{
  "arch": "transformer_decoder",
  "model": "autoregressive pixel model",
  "dataset": "cartoon faces",
  "train_examples": 101725,
  "image_size": 16,
  "horizontal_flip": false,
  "levels_per_channel": 4,
  "vocab_size": 65,
  "width": 192,
  "layers": 10,
  "norm": "rmsnorm",
  "norm_position": "pre",
  "activation": "gelu",
  "mlp_ratio": 6,
  "head_dim": 64,
  "fused_qkv": true,
  "bias": "all",
  "qk_norm": false,
  "parallel_block": false,
  "inner_norm": false,
  "positions": "sincos",
  "tie_embeddings": true,
  "init": "torch_default",
  "residual_init": "none",
  "optimizer": "soap",
  "beta2": 0.95,
  "lr": 0.0029,
  "beta1": 0.95,
  "shampoo_beta": 0.95,
  "eps": 1e-08,
  "precondition_frequency": 32,
  "max_precond_dim": 512,
  "one_sided": false,
  "adamw_lr_other_params": 0.0015,
  "grad_clip": 1.0,
  "steps": 6500,
  "batch_size": 64,
  "epochs": 4.1,
  "lr_schedule": "wsd",
  "decay_fraction": 0.4,
  "final_lr_fraction": 0.05,
  "warmup_steps": 130,
  "weight_decay": 0.05,
  "adamw_weight_decay_other_params": 0
}
Rows from block 4 of a small autoregressive pixel model, named by matrix and row number. Rows with one number belong to one neuron. Each number is 128 + 32 x the weight over its row's rms, rounded and kept within 0 to 255. All counts start at 0. Numbers have three digits each.
After each neuron's rows are labels from the 100 images, of 14976, where the neuron reaches its highest value: "top examples" is what is common among them. Only what is clearly more common there than usual is listed. The data: cartoon faces.
# fc1: MLP up (model.blocks.4.mlp.fc1.weight, 1152x192), inputs 0-95
# fc2: MLP down (model.blocks.4.mlp.fc2.weight, 192x1152, transposed), outputs 0-95

fc1.650:183130068105159157106121131181151184113134153126122121110087168104081108116175118142236122160106127142089148123113109116169068193091128137141119108107077147170112149161058123131129085108165141155152127084048129142151163182084116094117107177166127148138071092093165156162079145164142130141
fc2.650:118212121117186076157065072108105132140140147111143125140139053069212132187112096065123163090102108134121129108127097103114082182108119109211161107146049097095189090106158125138143145130146095110097152130192192132187098155149126089130126149116164126139113136126148154111157182122096096165
top examples: looking left; orange face; beard; surprised

fc1.227:119142117162135143147166227135086114126156158096081114122149128101134110094114160167111118158131176154135067134130109108145108223088152180181107113090142116199157118163080122124207139080127134104132116148097124071132113159229143128105086111091152066133133113141113168111127124116150179137
fc2.227:129171136132149129165135147121122156141155114194084139098089135088152090090161120066135119123122059126099103115105065134116139154105131096166083065150125081047103109143172113087126165136136100154183153107171146158190127127165084130109176139141162150102164072108131148121156147169097124159
top examples: orange hair; green face

fc1.568:138155147075149129137099120149181115145197123131169156140093148125137171117131132100151113137106179209081127154167114122150117144104081138132087166144106128122103148146197183128150133095115123153113135109217161140113124152097088072107105108120113137131184174136169116139145173137143150096
fc2.568:183147103202110117055143139132129129137112173132103156154149084123083139155137119155116125119110128109105186118131138140144118067116138134086131155088151086098114129172058118171185141158147144150093120140075107079102137083122107141113094142115092128132100038176118128055079078117113116147
top examples: beard; pointed hat

fc1.446:156182052153204163060134156143106107124130209111087119142159108118122103117130092092148165150093149146140154107130107100134144097130099118128143145140137122104174170141091170138131110164123106141089132106168163129049146113135141105146134095139160143085119088162097151117127123132065108126
fc2.446:077175201114146126167103130080132176058105115125131133163111167252115085087145141169075152159105075085126094104088124153072071136128138107221117121114183156152149148130100101135168186142142124133127115107127106171106067134096123120158106065129098161097096124182137091118104131158125129138
top examples: pink face; sunglasses

fc1.11:162175133135130115146173103160161127105150095105153093121082104110073151066116174120158123141129157086119163168119126127112085168167044173172148113110111149126107135111187129127145133155135141101078109135107063156111168117141129122111079167139092091108090071134103181115166125108097120073
fc2.11:149121181156105141100141157110104134095106130134128103161118158148083113166146113174084146085186088173123099127126151141168102178118129112115143151150193149145087133136142122132116092113146129123125157143124128114138119128157131124164141162182124150109135129154103094088061161182110162205
top examples: top hat

fc1.393:110083124125131099067133143156152078113082153150104185128163095146068143094102157112138150064155167102098144145066119157145158176110104122132150149151107119192096122126092129089173168109166105102117099124120111084079168156096083061165125088065163092142131102166080140121127131118150138150
fc2.393:163123097095175154169070132119142182172102110181154105104098176156126099091115163145146131175101135176133101127197177101117165077142077097155146150179109199062123119112157122197128137079123123107154162155148093169053154120147218175117147155139134083078095161180105090130194179160103121096
top examples: blue face; face colour: teal; sunglasses; a mohawk

fc1.327:090098142094053147151125134111091141069180117146152144145166081124145176116162155174158148108108198147096141090188139130095115197089121145168122107127104094155077117124106103082191099097147179121056129149105075180141177113143043188138080144110121155146120104105139080152108139125172086151
fc2.327:103109099107132127096107162166120129117153135114120098119074093107214154092117083061159136166139110153165118099098107137125106126169133174120165150160138157170193134105127165123125070110183193119094119127142131131119130110129134099142143110109096174133061180108149134164114171154078089145
top examples: green face

fc1.726:151131139149102122129150163111096087161193152126106142132111126069159132216077165120123155094217165178125131107171148110110099131082098199138108105109118146199136128102136200083160122156115115110133138109121155156123105121137110100118158175133161111137060105138115159113081140163131134127
fc2.726:122193080083153136152122115132151094155140098123144141083121129160173097122196057105199141203074156107136156117148201179111144086120095056141075165112111121131110160103142124121150139101130090141103145122152107086143131112131199170184121149122088144166132123115112103141062090130136168145
top examples: purple face

fc1.500:188189097134206106076101141111159117167118123130120054130137143124158182128168147068145135157093125125132135113152090145162091138166117120114111141087146113106096128084107174115115134184093081118115161143200195114148112033094121076081114101119128140117144079206138131145102114057209119153
fc2.500:145139126144195140114119168083116146108128098103185035101110016191100181104070136063145190169121152145106107166125137118166093143080170098178125129129085082138145117150135114115163131118072127145131127156120080124113087126103103165123145139087144116135163155127151134173103097166128132065
top examples: orange hair

fc1.273:181140143172129071105120147098177046127103159167162105184122168117105140158048104165059109111161126091128057190100133101174133084126092088121127198085170175124127152091161142108108129078156126107082113111160161138081115142133179098128129091107163137140111167124077153095100121109142132125
fc2.273:148097154130115144161109126127155164160093127134129127159104165114178133150161087101140157131137120142108108106058124141060192116110151135125204132159119138129227100179129123093138146105123131180213138089172085149130140109114179119114081121078166169131176155199082148110204238145130139171
top examples: earrings

fc1.559:090115167194160112118119141082173119148146136182165126103126174151144119164105125121107137150165130123143150145117114104074122110101106129068155118112093172153099102109146107155090092073171179170086191126119130135162181147083118074114132119116177170144130170173176112143125143084120156129
fc2.559:107179157136120097201140064173122141095119168183139091157098096094157174181123129148154166136122137182123120154089089122132177111142146116183127147154119089134133127141147181128178099159113096100146119118185131145122047108173117142211100130147093058131113159128108147113186110117185133116
top examples: earrings; long hair; yellow hair

fc1.657:120088130128163163106115120124077101098133125112130164082163128108153123198121164149144136139152131169163178136161107113104114160128104160076138098102053135115088188078063148105165161149062089153157114166106126167131138061105131104091111104152104120117109153150134077084139145182121128073
fc2.657:093134101131096099151144143113194112144131151112100124098147122135150141140199136057101130217033141104127165121125196167146132049130127133120126145133147154156106097113114141115142137101105104086126165064137065132152169125188128223103196088139037160149106113087110116131028121155180111102
top examples: pink face; green hair; sunglasses

fc1.616:121135129115165094173073178167106108129166101113106117140145183151078163094128116085149148109153121153074158104152113080171143142073159110136174139153130099180097101172116108120135135109127140094149143124080122094131125093050130143118119209112093090032096073080173137115170138156170119072
fc2.616:156109126103184120125118153165110131097137114067095137112145150099122102171153095115189107197134124156145172112130168181168117037143134118179192112124168125123086123159073191091161138101153162131165109128133132145092118153161109115158131152137142143125123171152133141099138144173121144135
top examples: green face

fc1.3:092120105136080121104138114134142124124051099140165138116148117104183109106152093120175134104096183099182143106094155165089028095114109138159113103110149148126138160168108166130070145118079105093118144075173112073083094103115108089094135128120104145194129152103140116139152139101149131139
fc2.3:174068140036111184125124095158079137115105089146056142092159165090129065175146126108161160106144075169123151155156066105089161115094165097112110163148154109120128136143135128165176082130156129095157135145104140193217114139167083119103153104165118125072148101100154171137146136152136114099
top examples: pink face

fc1.731:089184161090167131110156155114057070122087078120164171131107149121062151133178143093142130135141079166148198164103132118088106120155097125141099140112156133123195116128100144139124155073078131131120178083117123151124101120079188139104140063180145101172083126129075102147172113183154122197
fc2.731:112177108165125113135116144121167114114109104087160059093108126127070100099156165119136136144075103149160146133100114124142047108135166109110051082145156064214104137077174102129160166115110148097159130099146127151109105107187110091189143115142106132130150131129152108136079124138134125110
top examples: purple face; a mohawk; teal hair

fc1.112:095093187113118085172141110119148148151101083165126092058088108128113146135126145116134120169139146084156167096152116184130164104139176103130154101099182169129127164067147130096171121137155087086190149135127093140054119143178146126130164071150099102120117165083115119159126185110161099140
fc2.112:114125115181094080046088153157115157108116134135148140114124097152091120109129130127063089121064102078129106153066174170130099103119164093139121141200087075098081134111140145169115145198092078086140191126093094117182132120133171141120150154124105194152124107134153102077134087134124158171
top examples: looking right; surprised

fc1.743:085187150104145103083102084106165123080074162141170165125148175081094109163087144128089155125099100185135107160143128080132117107167132058134104136072154165083122131113142102129151149177175130093113106121140149107080123118115118121119147118099183099193107125155130076131159156098082148189
fc2.743:133126150121122134130112107099102132109118128160138145139102155143111168154155134149117171142186123069088127116174180120111137137052088068153136080184142176138083143102112131115138139171149076066197128146111090141139122135088098129139120183082194074109147145100137082108128186054166155122
top examples: purple face; green hair

fc1.557:047127138139164070109167171108152143124083144128102100084159173166160156157118090146156152094091117111146106165120097112134089100086113177197108162154136172116085115105082139119162074077109174174123089136082135123140131166124137138078156174103122135118146131105081169115066098135138136152
fc2.557:093138133066068136112142141166129064104165099107154157203092103110127092154095115172141115160164132166137087116091163156163061078132105131058119168114072045138192134158163111125116120131132089120155109112129083138113141163103155085172107148113137136156120095139136107064189114121134112186
top examples: blue face

fc1.285:075112125136098135093095050058129148152065134120131143130144144114128104149116074136100132060064071165147150152118144118157116115113140141100126079169124101140111141147123113158100132184133095166091100119104157156081075092129139113158102117080141110120075109164063153086085108152079155171
fc2.285:142109148138123143123142141139137198202157129135129094128094082163099114119114162106192100183170184085140080139115074157155123128149083141109124197148152183121174183100101144144137170096087111079142160111095115155144083109096118133173169140104180142094056108098176144095186172052217139127
top examples: looking right; surprised

fc1.517:084177089109159150161121145140172083082111119102061104135120102153102169109144128139122157153121134119109106132072103133130103038114057153132174121117224129138127152136107120129118174154179154186127167135142106145108133155091106100065075111147156038136088153126106168169123153121102110138
fc2.517:137114080238163115140108140134172138162168117076151131152101094066135148100130101155114130094191184118112106167109153071051131168098110104183150156175109081120110145117158120171148111161126134125227185142135094108112118105129120121141107165153185138106093085150167143076116193105108126166
top examples: beard; orange face; face colour: green; blue hair

fc1.460:190112151134158125092104174141139072134113191082153165119127167128136101062137148168093098121122149108129107150166145141162134110141145151110113138086194149099108175115107142115167144127194160026118110130135097104168148115134109107153069117103134086136117147097110164150125151127136213112
fc2.460:108082110123136151148145122119122122111093150131113132163151100141074139099117079090158122141116049147092134118115129124141176069054070135151111117176148165047102105119138145154119162130137159118187100110084060122136087151096108163168103198140166086128147119238099124131159121148133234130
top examples: orange hair; crown

fc1.386:137051088089186183135148112140149111098138132112185112171093098151122104112155154135120050212168134154137127160169166133160101119140115207140117151133126139104138134181121136077061077143187169137147113077133163120130162064157060161189132136133114116172145118135149153146105080118107149083
fc2.386:139101071151146079118134151149106079157175127118094119107106120116149055147103144111120111072105115107100136057134137131159110133117141166115124108094122185100129160141154113195172099092110200117117107128104184138185091096146097142091173159153105142121158099146160112099086036144043115179
top examples: pink face; white hair

fc1.186:106151128072179054114105110113096089150143086144142138131086169076157067171159190125130138146106123147119155139183146089094142080089093088142186096138094119163182147158066079163083118169155064155192128113195143126109069118122117181161169135143146093083111107136158127115068063128080068131
fc2.186:149146102200078143125103223136087113105095135111093086162112122201135156162131111170138154168110133169168108104155036118115149185155135104135129093172156126156086149093146121093113143163121098141134113127156135136115133165077134143146092108121223176175106130135084060187140115087194110138
top examples: green face

fc1.531:090143126126170136096100140118081109100101144100129143167165134160114177138134177216131168123129191111196161094106156110141130125140106133128108076086109084204096172148115113163148104113116178092150131151115065132098125152153117157122092150080122122138158073102154121109116092085119143124
fc2.531:147109120127102097101110121187134144156141079123133163140115104110151153086104109106175134136126095072080131157122044147082162189145151124096136146099066141181096086131108133063052135121180118129078155144141181124107112101131122159146186139131139077157137160104047098101160154119130076118
top examples: earrings

fc1.384:153131095147145153134111142155152123171146176127093125069115117175134198092083106144142198136169103141180151113130157053165173152131116163164118142114134117135148173081072020146122134171148118139117108099102036093161102083103097139106160118133097111058141077102125164100161122079107115211
fc2.384:172200184122070101174137152133126077140128166131145130132140118147162127106138157123120135121107137128091107152164111120096123173165134174104132152044133160108121092161130099117136114083136062173073171108147089177161182160178109117124131116105090139104144094130145147156105166109149098078
top examples: green face; yellow hair

fc1.587:146154107158236104170181117143125155100176091125110168114064159071112070115114153158212127155139203180165096092094121128109140105142135109164121072115111144189133113181122162130134111135179141088118117089132108161120119173080123101155153187123093139144095136181091112149191118090163131097
fc2.587:087097143158088162174072116047137132133107149126102156128149113163136165099160127147122171087093106175131121108181098100180111094067113166122141149114059124117120133084110094143125131140143129130168071128132215136064143071119180135127125094114130101081147110116176158116144112144124165143
top examples: pointed hat; orange hair

fc1.115:161197159197133126143147127156077087150153150141122166108142167161171138089091094145119144100158132110117152101173082156117127122094135128077116161075118135165168101139159146136141136157156109146131133092169078121118173165133089109126139090077122097170162148092096135127097088122101115083
fc2.115:138108137061104135098179091116143142099096078135154116108103130145163090121060091116122135093114128154064108132132105151160209128160089104121178162232129099111085126107160117115090135109168135136135144173117213181105094101115166159096119138101185095123113150124102130102190140146197135130
top examples: teal face

fc1.301:152110167172154132142157116129076141106098146095124161135133122178145163131117153174125118147107147122132125116083149166084122148086146105110179110137116111115134142165158217188095134072104134177103178105151097165100120191149149111141161137188116095158142134142130133150126174149159141172
fc2.301:102135106133084133081124099085129176152168118167092113044113134121122104150178073107149127126072150097084111108112108088182136007186120185153114123111142103173180081171128127128134108092171177143176144139089098175119069072107090143102154091116088164152165105073135151118106135089149137082
top examples: long hair; yellow hair

fc1.51:140115108184103160113125111186082081140092105132145094117176147169129150111067113100101147120096177178139169133087136136086154121165115134173073070056208169097122077045135129096150146147156120094118168090139123182158162053157103134145155104178101111153123151132198138130110145095157065136
fc2.51:150091204107175158121118141140208084094126148141195192145152105122214127163172105166184162157095164133152099083142137107097114180096097131128151136149087128147128107113153090163138113140124113145059151108138136051173124180189125156126130115150194081115134081117111166095160125132099163166
top examples: top hat

fc1.637:118082155177146197139135047179117143095129090016097135081138134104097185127098123102139129154220190127177141132101120097188096140158146128143124160137110137141118129139081154085088143162174131111139115216133147158154174105115139133147176129176140097149174139084143092149086162129134126178
fc2.637:070121118109103138160122174141157041167152158116152145153147178143157082138121174100107173135198110076116082123162106143149126160098087141112113148125113177084167131090125103213172136108070116093102108105096124138138115146121194099149085120110092157106125154082127128139095104075137171156
top examples: purple face; red hair; orange hair

fc1.562:121181088112107138143091095096126114102130120117130115122071184086104151128139166177165139153077115090099116112090132176168144198091147195129075133137136155097123120074085117146091099112171165146124092180101180115147142146115035135113150131106046169109139157113143163088123136075166130071
fc2.562:128089137068113052097031095136142133040071137113112098076191112147152160053110136105137130160097096118159071084148123176114123174112137097156094128099124145110192139130139139140116105179139102126115105117116220177135084155112126183120207169122151113137089126149148124074187125145112115070
top examples: looking left

fc1.132:132176110064119123122130187074189098111161146154108187151101173147116090113175130140135167122109092116067137086138173162100146179124115166115128102116196095134129095165160102144119100171079135120155088186152146175125151129120134100124110165158093176091128139181102186128150083167153120106
fc2.132:140171074080147140160102246130147130147115123113118112154145149151147125098200127100113147122111129153082164124147116142055134170192105093162103112138085110106128115151129098179133164145151076151114127082143136138226122130130087141125175148117191114121114171159120118128199147141127126117
top examples: top hat

fc1.353:104059181176112172123175058153100132066118068071139096127117113076092125139122095090135133106169156116128106119070189206188090151131115111121114117125111096190074105161089147064117181154129122113147098117155110153139118131131099168178147074196147080151131147134098068189100132167163135150
fc2.353:140120125136090166169137137161095094106125138155117184139143204128084123143142159115166128092152091090096150164162082072115110144105113177131104194052103150119153147140153112157188158118100137135154108088042121103103165138123194174180137094122137154095127145138093152127100098068112104190
top examples: purple face

fc1.32:174076128085188163126121093119127123155103110117132182095121081126108087076158096119207111101123159096155164128194140173080123120112082160131167173136125086147167088079116145095057145101084133101094093137122165129061188136139121113142125151109144162155081208100140150095146144108121128108
fc2.32:148125157173093130145086128113143096161176121135151143164165188162135111146179121120100197205154146181112073091063109106108117110130147089136067066142132193138101106114111180137174122107144142115100177119183051129136138125082124087144120148147145127130129051116042067138150093173163119141
top examples: long hair; blue hair; purple hair

fc1.117:108194134140155121180144161195155075110161155148097195111169137078123136082137155137162156176068137201166169096079118112107097108141131148092106110097127126148111175135091158156144084133046113109144175190123113164198111090184128097106154155157121113156052142117181154104129099152120094135
fc2.117:138140179148159122111081106116151126129063147123158064135164162155189135141179088090162123140062152094101144167097082097087185095086125106172128158106142070119140122150092103148151142100156125106149087123179152109126099076140096140167157129091129152123101181124171169084173107193113111120
top examples: pink face

fc1.633:173127152150106106140115160160139137105095180152121106095169180189126095155150116168099162149141144102115055157085142154189125120111154144155066163137144153155098132171118150084105179153144138196118133185149170119094076191137124098101142134105112085171124150135119119074127144166148173162
fc2.633:145095158178145167072090138132143125111118072161084033158092097120145126095082155084150127103076076135133141128117083096130110192140131105070174106107157089153167132113115099129122124105183142100112149119114120141155110045137118091136125124132073137116070113123094106181158116105108099094
top examples: orange hair

fc1.439:125117103097135149126113183135079136111173076136064085102110156065088143169151215157102127130089098108092094099128107086056083126102153100119123129141143154173094135161103182095129121181144199150148153072152144216128087105108162097108143129132116127116133127119147107150135134088127125147
fc2.439:159119156136185111096087128153137190189110109143067076203102107153153150101127136150102111148143092067098140142116112077160156183113166149111080091163170134109129153102106087189121161158158152163173151094128077049160096152131128143088085041040148136157113169131100120139118126095096129092
top examples: surprised

fc1.624:089154152132145119195131126116134115176133098141122128089164082069131134075077057120159137104148106096083144181139114125127117103194128176154120152139151151210190120121131115125135140092123051072145130161094105133100089118142091143155121136130123177127111117152109066138145157138162173126
fc2.624:110146119114143095158152114147151095173150144146106138135154131144161138132104157159072121117133084157136164082174187126191160121159103197136096116107081134164170111215104105126144109099162094071160111099125173123083120100095127069167153130162112079112100132121116173095140107109107190156
top examples: looking right

fc1.47:170063148115192145135090122137193149124085122095115147128095166090214113102127096155131117128026143116141130137120115127113084124142155172122160181141160089118085116127122106146067131133163125120083119113106130133145157178094157136138123126132107124102154104148138082093127130117120180110
fc2.47:118088119149100097097081097129116109111100118102127114096133135121137141087076107127133110134159118138166096133148122144140142082097140125107135020178138162183140146099100111093131110131086103135152131094104136055036122154160118103106103135129187117074116094083101133160158091169114199056
top examples: looking right; surprised

fc1.184:080141169161127095104198115127129160204073085125128058129121137138152151142143171117099158146109144153090182137140152104074187129084096156132159076105125136074131126087129133102132161231104126110064155079075168143121141121068150109082086128149088159131131111120157125128121116161141137162
fc2.184:130150134136086133128118187163144136167154145126160163174127089061116152125136129146156058160136138142145107109074148108085118168144132157137153118188156141132114086120143106152133102085074199110126160126164112041106166150170100164093143097084087206126073154094184135131106107101087143139
top examples: purple face

fc1.515:121143131184152124165172098141118151177122117135160144086160119054117161057060116122195089111160135132093145177136112100153099148189164149115099123082114163133166132176103119087122090079122103064134109138106189143118134084106098099157122158159153141147090142120140079107161157122119158099
fc2.515:097125063141115121152146160114113135113153149109119165176191161210192152106103137108143143100159079159154170082138192100144133130114116175118180134084151113134188098179130095103135107100185127103126076140123208163100095098105121061099171159148146096110148131110150161142130109151096158142
top examples: looking right; orange face

fc1.435:120051111151120111154131130131127132092115129074096150146110145192094140121077117168113143066182092105156063114164070063107104136209182192073070105151146135137105134145072172127135148219116139135128093076159117138129153138098161120110178106094114122165125110153105130118165066118156159132
fc2.435:115138124128120074165145058111099178095093107098087142152126160182112150092162150094088138139136056114149050110148121163169167117117171112144157098131110105151157115082107140102075118140092126117151077110103129113121056118100118159109176126194110110115144077121090154115148101170128077155
top examples: looking left; cap; glasses

fc1.455:185155153185176076191100104097092073143154126119129129105101123095142182106123197094147098081158176080175143160077133141127125119109131062163157138159087134114168153088056135179184076124141130110118149098096151149095200152135112133114117082109163101129163103114103054108107103139100039142
fc2.455:115119143120119148137110134199153198136135135073129160103143183133092138163105117182125125163153206164137110145125146150092131080174099152130165144112160079139104187154127138104090185187093134131075023114076158071129113116104149116130142126113169173141164111138146131101145139113197126099
top examples: blue face; pointed hat

fc1.365:177088076214168129117101117132111068110081129105162067115138124161124130109079132153155139147191125117107153102062146125155109135158126133079169075135122102125138152113103081103116115153053092102143114135076076119159107138090175183089102156131079123146081136135108089115168128075088141152
fc2.365:150148154104103103127094143149132144102164119087143190121103129151136123166190138134172146126092069130204111167135135101141107136085095115111089148128114162155070076119100070182159131151093159125087146177130113105194164126134110144110134147056085089137121141136160203096163110158128134124
top examples: long hair

fc1.374:126129106128147160132149138187126123116165067154184127109126140160131144138162139154198090214152136135172088105133082107091121102110140084140173157082149077104110175140148122152075107097138138086154092093158180138117099127132166066152146132103131101150170124147165168166101178097096094147
fc2.374:179138098170094111169178052068161124167106197114123150160101149109141141134128141102090102065182130102116160152116143103141138113077192177098084115178124146131140076116145120087097163095146147123155135182130138151110114095141055089136103116132112095116172135165160130105130134084147158164
top examples: surprised

fc1.80:137106164132109122121142069134212191121125097125170119114119116196155130192158123079155151095122130115167140090145137079146072141151159137139097139155154116182159160138158163113149161145195087116151162168136135102085093176124133146136167111145086116143195105111145093213076102099145144124
fc2.80:130103141122125098156083175125141108116201147128127070116178068123105102101077134137116071178079154144118120170174103142137145098114135128117136161117113151095126122103130156169097154100130129141054119089136088098162114132105119125147095126088143172093089128233175149046121098096182115087
top examples: top hat

fc1.461:146134129158094112127127199202100138143095158124139156151225151130118130079157154121104156134139148171099120123100150130111139139150136102064126139200079114146158158130102127137117203106077121124157190174176139103072136147139098187064144075111127092077093102119131124123133084168083176108
fc2.461:122142127148154140149099129108145149120151103142143164122123109166135186141210139208121149161139127064135120097129141087200135170126165102230151150075100091118076139160155120150107108171131051046182161142063153097054139122117136175137137121192139072131138178149087060126126104081173152116
top examples: green face; black hair

fc1.289:080179097148203146143164073138115156182115136051138145136126106093112193132125097154125144147140097137131117103112079127165062152152176146130059085091176172160139130155088105142085115131106104106095087112201154140113185128089151111170087117130077149156131121158094113140111158192136081143
fc2.289:114159087181167155169144201113077092148096124114077162144126105187106140140155079110078121155125093121140141153142110149165155170189167142152108137058150121112063143115174083086120154098205083082061179156174133140171136092111104124168118157164184088150181160166120127145127150140122135130
top examples: looking right; teal face

fc1.755:155086159092153113192105138125057085067131084166110106155120150130119151059147129103085188082129079117181158132154099147108167128159142114078182130115118155152112123182104148106178137118165069133189148100151095062066150140139145106123080069150077151118083149149137077177098083111141173111
fc2.755:092101176167142145098127132128126118089168181180111115127140116148137165179068045130159109151119096145073084115186116146191124126091158130141085144138168119123083104166096060150124128083091146083121146171111156082116115161135095122123138133207098131138101116140135189147157060170134106160
top examples: surprised; green face

fc1.305:102144135085084122110120129111110124073147122147158070137176132077126165095194143167108113089091128163121140069175148128098071155145148171134102046117111081152142163163144117166202061093109145116097153111172107112119177082119108121193153154078111121164149118095107081175109142113107092184
fc2.305:118099091114110155141127078188121160137144139114130114123076120145181133069134086092177126155195110119138145128113114151115095143151133120123152090134101127183146144127089099105144078119227174135107143177115114110168099112118105117110106094174092154111132161115115148107105115135111076059
top examples: green face

fc1.655:132135138167125115068176128109213201107125118162075207205158126106121128114094072150155128200126098132160093153100112143168096133167130113203177155166105187122128140159135158161153131138144129108112125159165133129100086091147094113106108089124080120111106132128113113177138083101205065127
fc2.655:074115063102095158193071134144156095138150070101141082147137131130127143126131177120104149114119071128148149140139149139103075108126093134124118109107123114109102136116179133147142131200140104107064101089117092119148113154096175153175168095128142115163179034191077129162135094149156137158
top examples: teal face; surprised; pink hair

fc1.702:145152149162178113103096118112087125185219100164057107144132083128120097108099124080134152145192163110124109118123143110124153115153074060215136113172149091115113145095101145151163134136146099125169130180164149162148128078135066121110101143132135077139092191088174143138137091138129131153
fc2.702:076133127107133112133087120143159131074111085127195124135167109159141157172087128170128046110107097117122120119107136115135118095091102194089122175117093156095190127178137098121051168113121100124123081178110121148094124111101143103102147133136149115088139159141147180188155118094182153055
top examples: pointed hat

fc1.375:128147194137177121127105069100141143166165179142124174105149131126099120144157123206120087105168101153126082095098181109146157116151134158117129119119071183132174133118147134120113098119129170083146207166105178108081121135136091170162135165083102111192090137121107148192110124131079118072
fc2.375:144116093109137133088135129144137130132117112178134076120153091103109184146153133099142158110050117079117182133135169127126086129158138045154075115147206119143136080142123175145116157136122116134117114094201114125160110114116061122133123077084138153138146110105093104105093145113169156132
top examples: top hat; cap

fc1.133:144168088160156119124118151122138090161160194126091124111118161117095093066062131114137139165175131120151156104157107134144111169146177087146169114149142178229135169148135113120153126121122109114186176127156087123195144125148167150115162148159067176104114113106175130104165090103174135127
fc2.133:086112145163113094098129152141077128125140126135169161144123145162154103159146176156111113168080142192122093164087121124148198080163171120122140151146130153125072147158123150157116157115081093092120133146106123129088111102168097170161115181106157112104136113100118106126150146111171179153
top examples: long hair

fc1.213:181129141092120158152118135107143137109106104079136137084101133076164085078079071126135125179157120128135126115123125072127140163152089171147113085075165125099129183112148106104099114141089110095107152116100095170140151095142115158146100149082112099095109064164135116117119200063128124139
fc2.213:164117169131179130140161116111162127098124128115113161102106047131163149122066148023141087148131155164117069161083078140153135124118095069097120131115092132147099130139078110112136160066113122150147095143151123052173117139121073119150156134123089193183078119166105180135154147067070104091
top examples: orange hair; green face; pink hair

fc1.119:161097149127130143076121124146125115192061110088162081131111129140076070160111082095118165151149152092131140181161116115162156133138170119138192079123089143111142146168052115114115099089129123150070115092144141142131149112138141062137092159142138089169122121127096185098166082146162112114
fc2.119:149153184195132137112173165111129083109140150150127116150184141116142101115102145167183113179063087163083128135094146066117137162125092156128123131134143147125102145105122195131119104112073092122094138162138094040083175150128099107129151079143109178133123108057108125139131164109095141153
top examples: top hat; crown